Rows from block 11 of the image encoder, named by matrix and row number. Rows with one number belong to one channel. Each number is 128 + 24 x the weight over its row's rms, rounded and kept within 0 to 255. All counts start at 0. Numbers have three digits each. After the name is the row's rms in percent of the matrix's.
# convs0: first 3x3 conv (encoder.blocks.11.convs.0.weight, 320x320x3x3), inputs 72-80, a 3x3 kernel for each
# convs1: second 3x3 conv (encoder.blocks.11.convs.1.weight, 320x320x3x3, transposed), outputs 72-80, a 3x3 kernel for each
convs0.123 099:121108097133133072100127086134134134147136109101111118088190169116088141140177143090109125112108116092112116117126122123122094104172130074111126168182173083115109115133140102124107078117110158186129067122126129111128062159172100175150118099115
convs1.123 094:153110107129108147177103095113136117125135146113096142115137116159125106145149112152115123118145140107140125138116203142113152132161107106110049137150140078126118087125113136126109103112103098123120139138120148194156106117152127108126108109115
convs0.124 101:139140112130126113152099106143172118145121131118111100096107037147129148135114132110128137106151107125116113103133156093105105121149085110136121149146113144127138112142126131111163106150154135159120122133160130152126129114123133110128108110103
convs1.124 095:139118149135144156115090130151171098132148105157140132098154130135135133121174118089092135151141105102127091187135139162117111136124131124113130148123111118103104104136128156115133146135102133153125117129141135164160163150136116137116132159150
convs0.125 096:133096123130126133109151119095154101121117102132127135162101132146156185102142101111117099117184112117101100100181152122111080153108166148139129104087126138121136119095125129110112129108125112111137142123142155133116095086082122142173132125174
convs1.125 099:108126166104130160137175113125153110120154173092129180093096144178114148140161130103122116150093109120116110128154117152110174096079073165090139087140134170113159062122122096102069114084125144120116108102119120119131139123106086174160150133162
convs0.126 104:152128111118133107115135112107124159131102130106134131082128143152108148135109141161140198149182139155143134146116144134103119107109083123117168102123091114137131123135114095117109116107106151167121135121091102184131100171154106142121122105126
convs1.126 102:125147145139173122122145129114174120164134160135118162123136107135111170084147166141189166147145121154155109099137104116174149121148109150113117168170142120129153081145132120131143086127095162138133143143139134129108103122142137148090130150133
convs0.127 103:099153113146178138111147100117097106182097225079121115118114155121100108126080136120154115141103131107099153133113161150072173097153132145124152110145124149112086122156145096139133120129132149136177139102096156121142167109166073107109116129105
convs1.127 107:107101118143129144132104157083108122150094157144123115144132109178095135103138127076117106108136136164083162172098137111087164110084171092167089139115152064151133146137105130141122152134131133117089108132174142172160166104108110130117139103104
convs0.128 100:103121111146115115122140076144105129148104110139120163163139135103104121139121174138105131105113146135131129122136146126117115119152126104113124108161130116153113094102087106128157107127102130141129133167139124151115119114094121100147110096160
convs1.128 105:123102140123111132105116177132096130140102132184117123137113131109127166106152161114108145150118131132172097163083080101114125112121112144154149141118125161110122128135125104126079152155100200126089141122110117161128117119073138157123104148195
convs0.129 106:138148160108115138092125117137159160083163099157114112129140108142129111131135119122138125092109134115153131135129089140097107128086111126122102169116144248171114183123119195143139153179097129121113126117106121140114159150153100143130112153117
convs1.129 101:098132134151139146139102112133119142097143154136123109147109169140130148119132106107132121128146127123141144094098179116118164172107159124124136148125148158108112144122134113164156142173170097082116099159187119156147121090095123147090150111105
convs0.130 102:125106142162128123164143123099145109153131118143154165098141089116120098152102160113158117089146148128159131105116054146129152119167097129085130109131118184153129076116091158137102093096119172119119139133147091048098094122165085111107101131146
convs1.130 088:092103144118113137145122101127144125096126116120125115106114157119113139103123118120138111130139110139124102198117139149101121132117142149145131137136137097119087131117128104127101093122097159156152162191123149114144138145138110143106168133137
convs0.131 102:093143087101162144092181127134147111184142178139088086098116114139119164112167177126127166148141166126130168198124125185149116159136077093120118134152133120123102125108123134117124109106125115122125126120129139153128097124091113122110126139171
convs1.131 095:096135163102153183099112171152206130155145212066149178114112164102128123142117151175133099100149118169122100135110150088107181136137140108138123081152080134126111145133161117117124145108127108160146119080100129110091163083121136121142162123127
convs0.132 095:111161135109148153113135130148117111110143145135072130134143160171123119157127161096132105113142152150113120101156085122150120087096115126138099125102128113116100119118148129121128116133152114112140130191133138140115074118115166129069129125119
convs1.132 095:154142133149137141121151113143128114160144152124151142157154157104122109103144139102112136115123135123092151166132131159132111101138194137151129156112108106135097109109139138124143141111126130114131131143134111108089105139118156142131137192147
convs0.133 104:115125084126083144117117163122138133166113109187132136128119137142119102111130166112108094098119137123112152121135119149150134118096114214183129101127128162118147089186140148105118135130126121132130148145159121100087154117137140120167117146143
convs1.133 105:077140104125152143120089121124094168082130132115135099043111121108114108137156106141127132121123135086134141136140145123105105156155158108096145108128099114168125103098116139112116151151129147135113130104127141130139164129115137125125131111133
convs0.134 096:136142140125104107160141138117078158135059125167133134093129148093163174128094121119157127135157126126142143158147123133102097102143126150124114137151127073214173138134141107130134118118122140161118112171136155145103116135125116152104132111124
convs1.134 100:051195165124132127084144165119135092101156125167127139142099093146116104119150121115123120115125138130129136081144148090137159130133145149166094146155098145120121134097143113157115145145118113109142187202170104110146146123148134099119095088178
convs0.135 096:109127088133144110128118131127113147092147128101128115101109154148144130104112139133145076118141130125083124109129119108124117114147110121128145155093122128136084141134156206195144161233162153121146124136122130168133132117104170152146118121123
convs1.135 101:114092138081109132130108132153097088128115117132145142127130135118120085124127107136076111116108094106166129127123153126144127113127122141116156116118154159160106096072095131206193145222247105067134121111113183153113064134124136128100107106109
convs0.136 108:162102085108128091129112136087110130145099143148110145168154145095106120164150134127111129168112122125104169127136156134126135152130143127108126138158162216136121186132117126141120111128142159118093115155126141115123156095099118113166094159165
convs1.136 096:141151124105125107095135135111119121113118091110102088173111137160169144113129143103114142104137098149136132152153133137120148159108103121137161103149181070131083151153102094152121125140102121134125096153143135121140160123127166122164200117082
convs0.137 097:185108139118135146103153146150149101118127134103104163135125103169165124100133168112116135100103131159147116086157152096118129100087120104104113103119092148100138117128103143122112145096113164106156114154113091091130114140083155139169150133125
convs1.137 104:171098126181163122153140145115106182114103157106112139162109140119161152101076098101145122114154121112121103081131160121120128157174099120106163129156131111158175113119112121135114097114093122104123115135117150137149115144154095145152108113171
convs0.138 097:113103092140165147094100088150147115124171146129121092122124131156151172090123143103128098095131104142136132101088081128131155149128120109172089164083105109140148100109122139098096143172165128122110155114117182148127160153132100141119158108117
convs1.138 096:152123098132142155166117126110133140150134138132133145141113142126136159122123151128108149134106112159156134155116136145119137155099138154131087159091064136162104126120142149126146126109114142111089161112125127152151145153118113133110091114139
convs0.139 091:108088152150120140109167064201144146161117103092092156131150143136117177142065137123120134136128123122122136141135120096139080108139178175123134125121121114124122140121173116157122120115126116158102131161116144143103096124154099167138150180133
convs1.139 101:120129097176111149159105085090115148146154158144105135140128132145103148111139145114116130139137091123140117100135125161127136112141064115096123102103086105131149150106120117135127123140116160152115125151079149124129067076124113053122092126165
convs0.140 101:124121144116139137121131157105097096100097177118103101149110105066129091112132125113150119077130127145111129110134115103138136098081131102134132105129164120069126144110112187113183167174126095150123136150124147115122091092077074098129139135146
convs1.140 104:138109103113085115152090128119128138157160153098085119102143142123114119158110114119067090147096122091106105107172094125132141103133094140113096126128151165105105135114171166174197156176208118178066133136115183114190109099100133147129140125095
convs0.141 101:159165116075171193126154132154158147126108070140104148164134148207125139167122091098149106116145147105122116159155152181147112149077120148099118136095119154142127139097147125157138096152121119158144129123113148139123176168126117153124106200143
convs1.141 112:183158132148121131132119092141140153101160158152126099096108148139166124131101119129101111127130107136155129153120162139165145127136158074159142145099137121150125146111112152145137147123150100106124128132130104099116139122097122137103141168187
convs0.142 111:119118158098130156157176127149124138121122137138127129138101096156210172105113122128113107126126099098147128092126147161172126071127161142142196124092119086126127114096102098114086102107134123119137096118126143086123095129152138117121118141160
convs1.142 100:146140093157160137120134082159134157143107169079127116093140105121181183138152152147181163127131102128159133086088150078128160133118155064158170076131111158188152094112147105116112123126115103118118113111126103132140125149142131137126136169177
convs0.143 098:108171102127130125144156131132100109166069100179097138117126120075121100135131114151169145174165194154100206144086099094119150128108129088134109114114127146112171110111139120131121106109106167111140124121203148117148104107133127122124140152112
convs1.143 090:145145098126131130145130172143114116160145137121170112117115121151109139157105151175152176145130100160144089112153136149146131142106141159129113108121115161104090131127129108109111100118106110134195122130155116144128111158134104132170138128138
convs0.144 098:104129119125145125121126163153091099124098105132099096112134150118094135112165128136093129128144134139116112162149093141155117107096113144114123146131121126128140128138109116101114146125119127119115128154141145116123139073111131113102123160110
convs1.144 109:115129132137124117139134106115129140099155137116118120146125145120126121154149134105135136117119116113142119080117144101151119123171125121120115118123145117136113131121122134133113120120131132116109146135137157160113121103129118118090140116122
convs0.145 109:089111098075186099070223105251126171214106154169064155094148162124127082111142117136104150147120120149109121182119177173089158177091143113123111129138147144146115121126135108143111103135120154091122138130149111110140118142109119128143139126097
convs1.145 116:084200201082194181098139176210080202140091217123076182114111110113089114134134123116153100111143100120152106156111179147120143133110152102130137121143110113162111110129100134133128132133149113135104104127110130119151134097135135108152120116157
convs0.146 100:146127148127120111093133108151133111154101146092128104124114106121136134176113124111086092156133123113108137112145109127136140086127130189153168112107112130121112099120137131145124132109121131150120126133133143123114071145116125119102169083133
convs1.146 104:097150122088113137139105130135095161138106193163111115161166097123144144089065176107119140107134099136131117147118090078157094105107137124116079143148064156161134133103156141115132123134112112098118162140101108119176173130156113117124093135139
convs0.147 103:131151122103103108125107105125113122120093135115106140100127102128148090178141105105108134134123105132134100150112123153147135138087160125106119172139189165133081139126098109103113086106101129095149138126119115126088139161114142124113113137129
convs1.147 097:112105085128167104117109165111124160125143124097143091109095139152111129117147150167087127142101124121117118172161150113110114122107089132114108136146097093105133115127119113127119109125128114126130089178180153149104140126110111120090188127116
convs0.148 096:110103148139136169113110157149101119116145117103088117123098170113142094173149124119111130155126123126133126129112203146145105134141070122103128119139142098132178125119098127141106082118113081091121131126123125134133164151046140150130132123130
convs1.148 092:112129098128136137155158135128154106152186117147096147119126131137134125140111116111098119127118115113132111148123123110094130149148101123092095143157117086136138134102119116130122117159174137128145170132149133144119163120089123115117105095104
convs0.149 103:097109133095122122093127163146102133123147118141125151102109106087152135171171161138144129118131143105096123150114100110114151189140090154129152104099092097111139128146153118098121127113150164174145114110087124184112147109117144193152082095118
convs1.149 118:135104117117102097088110121162117126104100123145111100171130146171176129099137138116160147136133156119128115096157200129067104182144095094164177134125148128172120124119126167151126107101121112121097136167117092138094163170156146155189119158153
convs0.150 090:119088123094148154093135136124116148157139157104162116097084116127113140150168150144097150113132121133120110130075136119144120128114118141120112145156118123148130133120131085105113115135123121096139112171104124113103114155094075122136118133110
convs1.150 112:146131130152121122104129103104172121117142100100164129142128159134119125098163133149117132134125100139118138130155125116182195121127121126109117096111128137077125123121097107114129119132121164114162102144098113089098134143100134121146135160143
convs0.151 100:108089149165151142109120110133124105136135103145143117121120137126179150135097110110130117107119116136132130186114075132112139121100117162118138134116159149129137163104099131140103123124138151141162138125099122101133088160113136146156146100077
convs1.151 094:187154115139130130150089128125139160144109122105105136112089125112146155112076135099127126135129112128130140107123138160123121107139149090116111121134143091119140168139162149138142112132118092125092095163154113071144121081112165131103144143171
convs0.152 101:090158136100136086173127105099131149148098160114130154091089093171131141122120112107102127096121169115147138149089161156131175088158162163104128102114102114095164081155138083150134113107104140138115102107084138122128111120138157148148135130074
convs1.152 093:114125139125119112087100091126085085111093132150104083102116130137142148157134089122139154142124121115114104136079113139156106101099106104160134104143152128119142142124109125094107116136104134123109126103126129144087167125109144091072158135181
convs0.153 108:196156186107158133145100119119144108104136133101148150181096132124136113091146097125083112125130088153139118119151137109114100060177131129134113097128118157171130152120130125135127139130131113178137098153137120176122085104145134114127120117123
convs1.153 100:112117126135105082132113157150140122155125130121087124104099113131140122132133123120132124133130134135132109105161165107133139110134098127188133127107115183131135103098105157120115100111105121110114138127157136175163111106129102125116105101096
convs0.154 095:122144166110123123162091080146156146142152156118143173149130114125115159078122178124133122133121119103143134136081120104129162107176185114124115115149115115137143128129118114104123093113133123164092168113156156133136091109086143159166128186125
convs1.154 098:122107121163140139116109108120113157101131129142133125104124163117082100151138129134147140100127115136114131127103182123105146106168183093153154115124111097126109137109139148146150126155154135153140100143127100123125161130135141105114077059114
convs0.155 104:155130098131118169113119144118146126117129157150056147078076147088130124059169101126156124115131117140157125115137171140108168122121147132140149105141094116126077129117138132108152122137127112149133105109113119130088117124100098164093118136146
convs1.155 101:113133148140135189161078149174109074174182105073119118113153111140121127133127119111117096127103111117092105135166117149088099120098102104147133097112120119121158121116129104135108132145082118118137130072104192116121100118169118107118117076137
convs0.156 100:142125150136121133143134119164180079122095106107096089108125113159117099101107103118131120121119133130129125131133052148124158121154066130128104124138156119143113130144142114111107123105131134115156142110105134136116074130148100135090161098140
convs1.156 091:116129139127118121138119119142138167140145170127127131138167129117130112147117113106132128144131118120123114130125158145123149169132162138136118143092131108134163147124131134131125107116115133093086134112129187134148133101097124122123141111126
convs0.157 102:118166134077121125159123072132131171125100110144156110103141110116131135126089115097116134105115104130141130102147130139154107144144102130113120121112112138114133150136131116146101122130125128105141134152133162083121101101086120125084125155092
convs1.157 104:133117152118106164151129138126143141108157106106140123087119138173168131093205206138141171147126138111127164180140103114136124130089133150126114125122130153119120117139112108126157110113129092163124137131136164168158142100134124125123156144172
convs0.158 097:103130129150142157125143132134164035117120113141136127105109134137152159122103122131142152100159142097152090122157114118125110111105109109118119141144120111121097120086118127105115112158140128152110126118131134142158168110140109111133212164150
convs1.158 106:164112122123108110121116088141123123086157168141157102136119170133139141111130135106140130147106148136082140166163209118117128109171134106151122147125145110127161141117148100132119141088104124135140138138094128119151132135120161149150091160167
convs0.159 101:133136148144094110123105110133133137124136119113150086168165150097104114114130127126128100123132114091111103162091162123103124131116103119174113109119124131123163152148113104131106165118118122134139108158152141105197120169117107146142068131101
convs1.159 093:147137148136124144121122123135148103130136138148132120133124137123121140114142171137135119138149133132137130122149119132117151137119129124105114132131105114133101118134132135118140123120109136099150128125132097106146082149112148121109131127091
convs0.160 096:121150111109132126122118117156115140145164114077113129159123151090153086089094114122130108100133114118112080082093122119155117126153138176188128189166097133116125110117126101122123150151101136150142126114131124135151124100090145087124170144098
convs1.160 090:170110114148118147131138161092151166094126174111116119075134115121117166142111118143128155139086105147178125138088138168112131145117138141177152173144102089114113140139121138126159132110140051106120131120127115172178110097089128161114126127131
convs0.161 098:112120088102094108106116124102105202131140093185130108085145117100140137129098158118105109158123111141108148112141143152139099135157132123152121132118166140131118113109136128139119096110098192116126150085123151101127078186130133172154120105153
convs1.161 093:100149110145121111162119118167127117138114160132094143103126188167126140129110128099135098099129128134125122127087102133107089119149141122121172110155136117150095130107127122128131131140094162156113141153079120141081178137096105090071104081086
convs0.162 107:128069148129157104110135127121100112158107137137174096134129101128153174123184155151126133100131129125124118140144129167131169149135164157143127132112107169086149136142123136114133119121112137129093154139117134114133090112140169144130130116093
convs1.162 104:140129125122118082110151142137103170116118116134122101084140112150150154137170124124126099131155160143117143126124144115162145141088159093121147151126152116137151149106107147116119108119131091142161112099128134126147098122139156134122164116151
convs0.163 099:156108134143132110107099135090110124102132099113100111090130112162132124153147153126129145122109110137129126093123145100146115135142141121104134150134124164170115138110130106114104120103092128144118160088132119076124116127110155135125147153137
convs1.163 098:125116132141154150083110140115135142131133114168112140134154190127152119137118110100111121151142132126093108168108155134119095075140136120130120137116115129122106129130128106147140127163122128089108137170130173093131128122140123113118110100101
convs0.164 098:097115136137177115111129151170149147143129156143166179083141185142157121153056078116140127114160119093149156206130120233103117115097174111137126129150135116100132134103111141112116071113155123136106115130123132120132163174162128144132120164183
convs1.164 094:115159121113138133091128150153176142116090149135071113167091146150158218145139156120105121112129097112121103168142105082059146085086119133137121175133107153140117127100126125125115134138100158107085118146122111130178192159127137131174119150148
convs0.165 094:138121088106118125120132148150076141152122138141119142137145178105111193142157138125146157135182091121129104122096104158123133167160118136113122125141101139075157097102154141138120132128101099106102135176100104102146130135140090121154131120129
convs1.165 105:129091123156122132125135129116171122170126082118179135096121163108117051141146120110135144120161131140129135107144154142122102135148107155115108107143164138110107153108116089123114105111136135110145145130119126116156120065106131113148156151078
convs0.166 092:119115112135150156142150115144111136139132117158122111112074115143134135117156087101119120122153148152136110148123135178093146149115173115158080096155087120142096149101084120119136092123082176167137168152130120140131153088107119123104056068132
convs1.166 091:119119123116114131135106105128096124146106139104127122108131154142158113131125149136136130140136129123130118076126120089108149123146116138142147142137183176136146136141120121103113128160148172096165126123151158201160092108104102066119082097103
convs0.167 091:140139126137144130146107154157123092165142104149132109100068087181134149149160092142141135131123102094103121120150121092108106108114107123137131148119143143098137103121113106090121122134139112145202092150154111144125164135134107149163145159135
convs1.167 093:123134119127125105088136116101090121114077110180108132138128200110153169145136155049114082119147138141115122166118114147129102125140113117164144161116133109099127118120114123134132148168131118137128131168125155148108125116125141150143159136144
convs0.168 098:139167087111153140150104135162150135173110139067133139147113169142144093133104114125129154106094128136101090194124115139087153107144154100155240129149111123092121118110144104113137131137142142105145112142140137111144142156146100114141144139126
convs1.168 091:091127145100151109155110120131133085153105129121110121142125154142110136116117133130096102130093126100157138123124109140100136121129132135147082153131133146128118132113140117125159132144115133137138086085143111161218109146118140084126121155096
convs0.169 099:124126127135141133091106137114129160099153145137132138122158104147112142175125112103127121151126126125125127125131107133162141142108114155117117120092125138147115126114150101137111122127124102124123147130144123111131132098152104130139162146104
convs1.169 097:126110113124104128098138138101124097091169107105138128080126090108111105144126140154114138135120130131106132173119152142125142119170128115116155136157128144161117119167118119135129148117132123137152107143154125133142146107129116090135115119109
convs0.170 096:143137112122153127110134144122162157118102135114125137134135132132150146131184128132150140152112129133102119092133140129105144142132129123117125147101137119120135128117116155100130120120121158120109134149119133144153093173101134125113099137098
convs1.170 092:132125151139134136141113124127113121118169112113105109149096131090135111165171158124130131090116112140097121126126122190103105105125129139136118138076096082112096121107125110117099132127107160159178089182126122142112123116077124151126137194141
convs0.171 100:118103114113124105118122102123145144138108135113112133094121107183152148152137059105156117117107126127118112152118122128095117089127103116113131108113138128104161118111118111107113135119124146104137129137118112144103134138126103135112140128153
convs1.171 107:109116129098152117123128108108099123128118106178146139137115137155135130157126115191124117140124104134114099148139137103137122122124141134125116088093108095131164126133151113129083114133169125074141109125148145144122137162131169130087153129122
convs0.172 098:153119145140118137119106146129142150120126117148158103118090151128114139135133064117104111140155142111163077118109168104120096098124142123142102133097146087182224105145152165118107075098137116133100142150153143090146149075172113107160077143088
convs1.172 110:140109125155111146123119114138115122109147094137114116127146161122127091148144075117123151150104143107100091143141137126152152128135121159108135147095125119139187087152110135093112124118143119113134170166159156127112119109132125121145088127176
convs0.173 096:105115081134129103104149158072133156111127100164124161080119132123106109142153112142108127139127145167120131157090099155157091141133122152115129129135133155124122094096128152187197159174187144165145115161131122126081099099173119122092193089096
convs1.173 107:120107125104097106100096124120137105122103156141108127140115127159159154085123160121156097128117118101133146134147124118155175134113132135146148141117127120150130132140162155186174175226186132097129071126100137136099134149152147122154149129137
convs0.174 096:135107153158131101135121130083125149101119134103180148167074118095096082124092118144182126099118108123102136076105120167145132151137150121172114114102092129148091144102111102106095135162104151116117107120136120138144148104169098114131131144182
convs1.174 102:120119119129169096125111095132128130101118109145114122134102117108096132115141155127131134104129103116114108133141155136100115113106115071099182115142114102135105108124143127137147098125114125147110146105140120180144081140132161107112122068121
convs0.175 097:107183163151145160126164202130114113182138114134168139124163180120127156134148148135155148171140183113162112154157134168169132115124108132115112114161109184124143170165173143130115109111103140113123128140108153131120134135112187146096136123147
convs1.175 097:223132072161129163117119106123152127160142141157181141158135118122119117115147165177141125140150156149133110150146189112154173111109139142148144125155172106133116127146124098121100121116128142133135142114118127133123107089091141109123158160138
convs0.176 097:132131117130128125161110114171124109153107125130132095131102159129165096102090120123158119126195121117124078100140078150161113085161133119124150156117106140133097125155128151126123107147144138133170128139142179125117125170168125155108095162089
convs1.176 096:135102119160136109154122093090093176098129119149103112135149151150149143069151197111120138138130140114137130124131089110150121100104117135161180116105112130126158125149168115121115120128124087100091105113127175106105146097131099146137173088142
convs0.177 100:133142134164143156139066102160145145128164130102160092088131122164179143088164141099112088108152090119163098122125125120158130119172147156186190140123145105112120109118119096112131122118114129125115124122129096093127136148164128146146109123113
convs1.177 099:092111081148127141134133119140125111142129129143114122165131129100138136088094141141114147151123122137167141105158131133146156118122143154123122135107142187160145129097138114139135117108136120119110101170124159149147095111116155110076129149123
convs0.178 097:129155115104141110128115158122134133137140136099132141109137126155125081098118116132126132108147160106122125129105109115129135110139148128139077111128134120169128169122143115135109140115124101114109119136123129114158118127144128151114134154140
convs1.178 108:097150087123126104136117106129101105138144142129120156104121128150177143134078167106112125083103111120118137136098168121115124123149098123116139155145122166148131138118153121136097148101131126168130138124117116161099119150144117149138126107141
convs0.179 092:135145111140150119114102128104128122130134140092127150134140109110133118150127154142139140126106132122137149109093120130104135149144124093120113155131162133141161136134135113111117127100127142130103106137145138135121081104148153108102112077087
convs1.179 107:109088091129100123082130125123150133119145137128132109130155183157171148141126138134141149113131135134095100129149172102143185092113133169136145133154134119110136117126154109100117111080112116121108137134120141145186133144137155114097147118091
convs0.180 097:136109113138110119132140182089155183100117150126116091144174100107128133112154094136136124112112154110133139112151188070108104092133104176122156167125110117114118129158099090159124128114102141107154158118127138099173179154125133160052125125093
convs1.180 099:071117166123099079134132136134111153158092087177121151078114093125096096088135119131121118132154109117095139140105145148099138135123137104125135140139101141150139123142152139125127128119100111125134125109168113130164154102112149098075140107079
convs0.181 100:161117148146112187154124116116127132134168134114120144145146153127110132130104091121128096134118108130143102152098126089152170101090141145101112145191141082107120086129125105122111096127172130135117139122124117101108123169141181155125097109115
convs1.181 101:152153139163141138140118113134125126170145122160118113097132136142116154129146170105116074090125128116098127132136132155135119157123109111110110124137159129127125109126123121119108123117104126141129084127131131136140141127093149149108151082099
convs0.182 102:115124105110135120130120131115081102212121128140137108138133131092126109150128110131136111120108111116114122147112161168143155125192114136120111119150117114123123149125097126145156160113101121110158147136097142124145130101098091099195083149079
convs1.182 095:132135162129167103124158116172113130174146175131136137123165119135080129151116127131121138118115116123102096117135129079149116132113121127139076127134138138168150140139129110150118117135107105112096120121109130124107142072089096138098099101089
convs0.183 098:115120124128135171104116142148155099131090124125107154144153100132156123116136164147137112130107130133114121132133122119084144167156164134111097096159090168116151133134135112130108125126146149130147116069119118116109096128100134148125106095093
convs1.183 092:167129138128130088122111118109122120142128137164114116110154142096114107159118137100144113097124081094132124112110129128110122147162152143099111126077149100129118118128125148142101129092126115121153164106106144124101113073075169123117148142115
convs0.184 100:126120134142150139136131090129136152110109142096165129149113158113127116100083135142139131125116164129113161125095119153132171082173177155116125146121160107134098145137086120085156129107129136125114119109141089134097117109175120101087129134107
convs1.184 107:077150176121121138137151132150185125153123153115120112098138157115133092163151082143167141089128168179155093088109128102116111130144130156127105135065096125101137114125139098121122080130120116108111159134131127153128110094106142113102140131139
convs0.185 101:082100126149109126139174093121107112094129095093148131089109138149129119187084118118133156128135120154098147151125150126162174084128092131122131127123127121134106125153094113137152134143115137151132135147121135116095119131156109124125058204125
convs1.185 099:164124106137131086156074106121069158157141139096127151097108145114132155154111102115168109137134104109141112122145159133079199127135207139139123121120140115135154104136128115170145128133145118100100122140131122146146135120153098142169166143116
convs0.186 096:102135129155120128121116118096141130114122144097094082126148160134146148086114084120144089107134123123125145112094111109134147098151094115211120091128141129156083117097145153100128129135141159146129122116124102126141142123117115124094110086101
convs1.186 095:108119144155140122112093117136132158103133151133112134117096177146115115108076129125116128126115108152129127094115132130159130155091104080126098116124120097154131130115140117111127122111129126097089105155110101090127133124133112128124146143141
convs0.187 093:139142173152135119123088116138142135113099146117098125113120135169162167112178121125109090131141102070109077122095117117134134082121198111099141132101116142109120155115117088116123100118149120132208123136143122106161146123144128097140130100176
convs1.187 092:113100144131116131120120131078157130142133126161122113132142105116168158127153147104138118134150102134157142142100110135101126122129124160135150143096101102092080108126129109138106120171124084126147125160113202149123154129129125095158158136159
convs0.188 099:179136153111159112129108124101102121113142104156102166141145151129107129120148138125105126124140100121145108128149174119144180114094136082145109120099166111131125175211155130145128137184212165129129133116135122140123103104172157128185134137187
convs1.188 115:103145124138118112134121111153152137132127115134128119110115117110127128133106110137089107105099107127097110139087102095122106121111148101110103113097122131083126145181158146209195196223227125191111135126136165150121096151121127121132114130124
convs0.189 094:128147118121117071123135118115148155112146132106129134145126093130132165131126103089126143132125145136127123110151120107102115101163075103141180166167106108131118134145144141084117126093112139158146126115119105139133113153143102125151144133152
convs1.189 099:127138131121122136138167119130124115127116114138112148124106114205116127115119101152124130124100142143145146116128150126113117138138111118150111130148133147167120149118118150158132120137100117123123084066131172186180102141148147123116121144117
convs0.190 097:114098109117140127124129122130109128112109112140148131109117115189131160151143098118139142113104105120135134116153116107105077118140087134113132075138135131131102143144179142110079124137119163118164140159090126076160094132118077095147106142146
convs1.190 092:143118130143122153123140110158140128116110125117141136127140099119080187077123100130126113113124151112093136137117131146155107144119119129118124135102071115093095126131128104110140122133111085083138136159149107176109134166145118141110142139136
convs0.191 095:081151098128134172121140102131101112134134184151134117169134133137123169102104103115120141115149122129113110079084107112143131118139142143201127110120115156142130123144143122118110121109159151116092099165105102154176126102132140120133079109152
convs1.191 100:114098121132160152155173116117137121073149111127137135160130135121132126134117120114133161148143113149134134107106171136102159124115148113131136135135122116152175121147135111112108107106147128117117097085117092122120109128079141142144164170151
convs0.192 101:131100156133110129137133143117180113113165108089115122123122086180164070092163142124111158129143167109139117152156110104119181133140103146120145104154102098123114140131162111119112147118121084167154128135137145122107088131082102092130121133052
convs1.192 097:119160151123109148138105142112142117125140120105138126159123112122097160111146099131117121155139164131172139138096132134084099162120145103134148154118135126073156130130095111116124076129123116091141067137136128147115131140112106114083099122145
convs0.193 096:165160186078168191094097145148167147109164133124157180110175131132175125113151091157101103140118120141135108142190138074134145100084145136119097134116085094127170102112098111099153147104121115085107138114120159101119137135119137113104136151110
convs1.193 101:227175143190160112151114107109127135099120170096103145128097137104118173177196151126139105111141093124135127160141213123076179118143192095159114077159146101133143110135104136108117119115098102139106107124132124140127164090101118140159155129153
convs0.194 099:101139124128143090099128121139155119194111125173102152147108157140135148135117107104114113144126092108113152079141124160126100124161093132165120131105131145153158128109108111110117105122157121178144124140119167135150141100128123117082140133084
convs1.194 089:107137149099135142098090124091066096132119116132083108104156126132123108137080127115149112109130075148138119099167133105124111105146159120159120089104105106185126129119091151129125096131164137098104148116101104066103130105124113120161154145140
convs0.195 094:133129123144115119127108141134147132135125129159181145113122109107137103136077098116155131112152120125102124158084110132154105118129108195106145142127118105123117139121139142132135108117143135134124150171107133180150194121098159110192109100112
convs1.195 102:119145100102162110097124154095143166104111119156109113148105097130117139116140163123137119103100093103109131119130127135130114117156156139104137099170083173153128133153123124158111107172114116151100130141118143094112129161095096103121085077094
convs0.196 107:110133136114134116110154112091086149121152127105123105092117127145156118096102109113111101107099137120128135122039136104118139144113135086149137147138107106123122142110106173166147204198157177128130112091131099110149127141129098095118163209181
convs1.196 105:099085146139098153117126155120152098172143124109123137097193105124161124142148153128120111135159100094125136154122100080144155121085146102172107087134117181187144098131173171194186149179194102149151139109097147176118139178123093143121129120128
convs0.197 100:134093179122174113120113082158132104084133151132106135104131169160146089079152115124147086123144124171147168135158115079080104134126100124146110122104139143143129123106120104149117130116121124154128121149121111164133102106113102155151107163124
convs1.197 099:140144172139139136162091080114161107157128120131132133157113059130162107145119133091117114192110126101135101196143144123169112135145174147116121170128130152147113140122110112097106125144119177137087137131123141113109138146081137116100122094159
convs0.198 098:101114105087137150108096186145124108106127148095197099113154115170119187133118055141111192104134128108135099159159098113145124089170107152127121109124136104111155160128118137148135129117134134112138100120156101157188159141084116115135140117128
convs1.198 115:151136131128147144122100156115148149106140137131126109112129134104145121141141100159160119137139137139143148156166124129110122152129118128121117087154116159130137105131131110145119112135120132135136083127111126145121153094103179128140131147060
convs0.199 110:137092171131127119137117114123145159129136154101156126142146147129151116123134159144131122110124110125090113088128112124104141158138101109082102149167159161117118100111161114093135111120136139148132119137131153087106098135131134145099144175105
convs1.199 105:111110113172097137106127149111151133131133131126158129113150145117122151142137136121115103138112141142142120097143136100137147133116137102104135120136197095127111154170126111123113137109132106115101107155206130149183146115085138123096184093105
convs0.200 097:108117121164096159100109145071085129114172113121172105104119147126125144119115121138187102142169173167117167105157089122161109099108109123118150147131151101144110125156146120118117123095138113140119128103133143135111154118137080148114069152168
convs1.200 100:078107170149137102115134119136161161152150136145169169158144087094122137132137148101142155134124148139169186130121119097174062132140090124124164121139137116126106111138146121138121128109107129154105099154108119107135134081107113136143110152192
convs0.201 105:125116127138145100130084096144118100092134109096137120143129104102133133108157159112136128166125147110108119119090123074132095139199121090172146159127159135136119130123114145136121099129117151134152136107104110116106110098109092120105149187127
convs1.201 110:075112108140116114147141110100136086095103107110127107081117156123130129116132123132128157129141144124125130103135152131121128088145101120111119100110117115118106117139140131128125122106106116094132135130112145131120136106130103111124131119122
convs0.202 105:145131150081125125111112152103132134113132070175139172086108126137127125133113095126123119122132096103120119091131107095159100117135114131100108113164164093127105148128112166107134103110134087122110151142128130142099094151113093116095112147124
convs1.202 091:127170125119109167097099118144123108117126097139139117152105117154120105139177136122158162142120157147133150103119129066134146138125113137134146117145138106103149097147128110124138111103131158135108129161166119126152129153118104135131116104140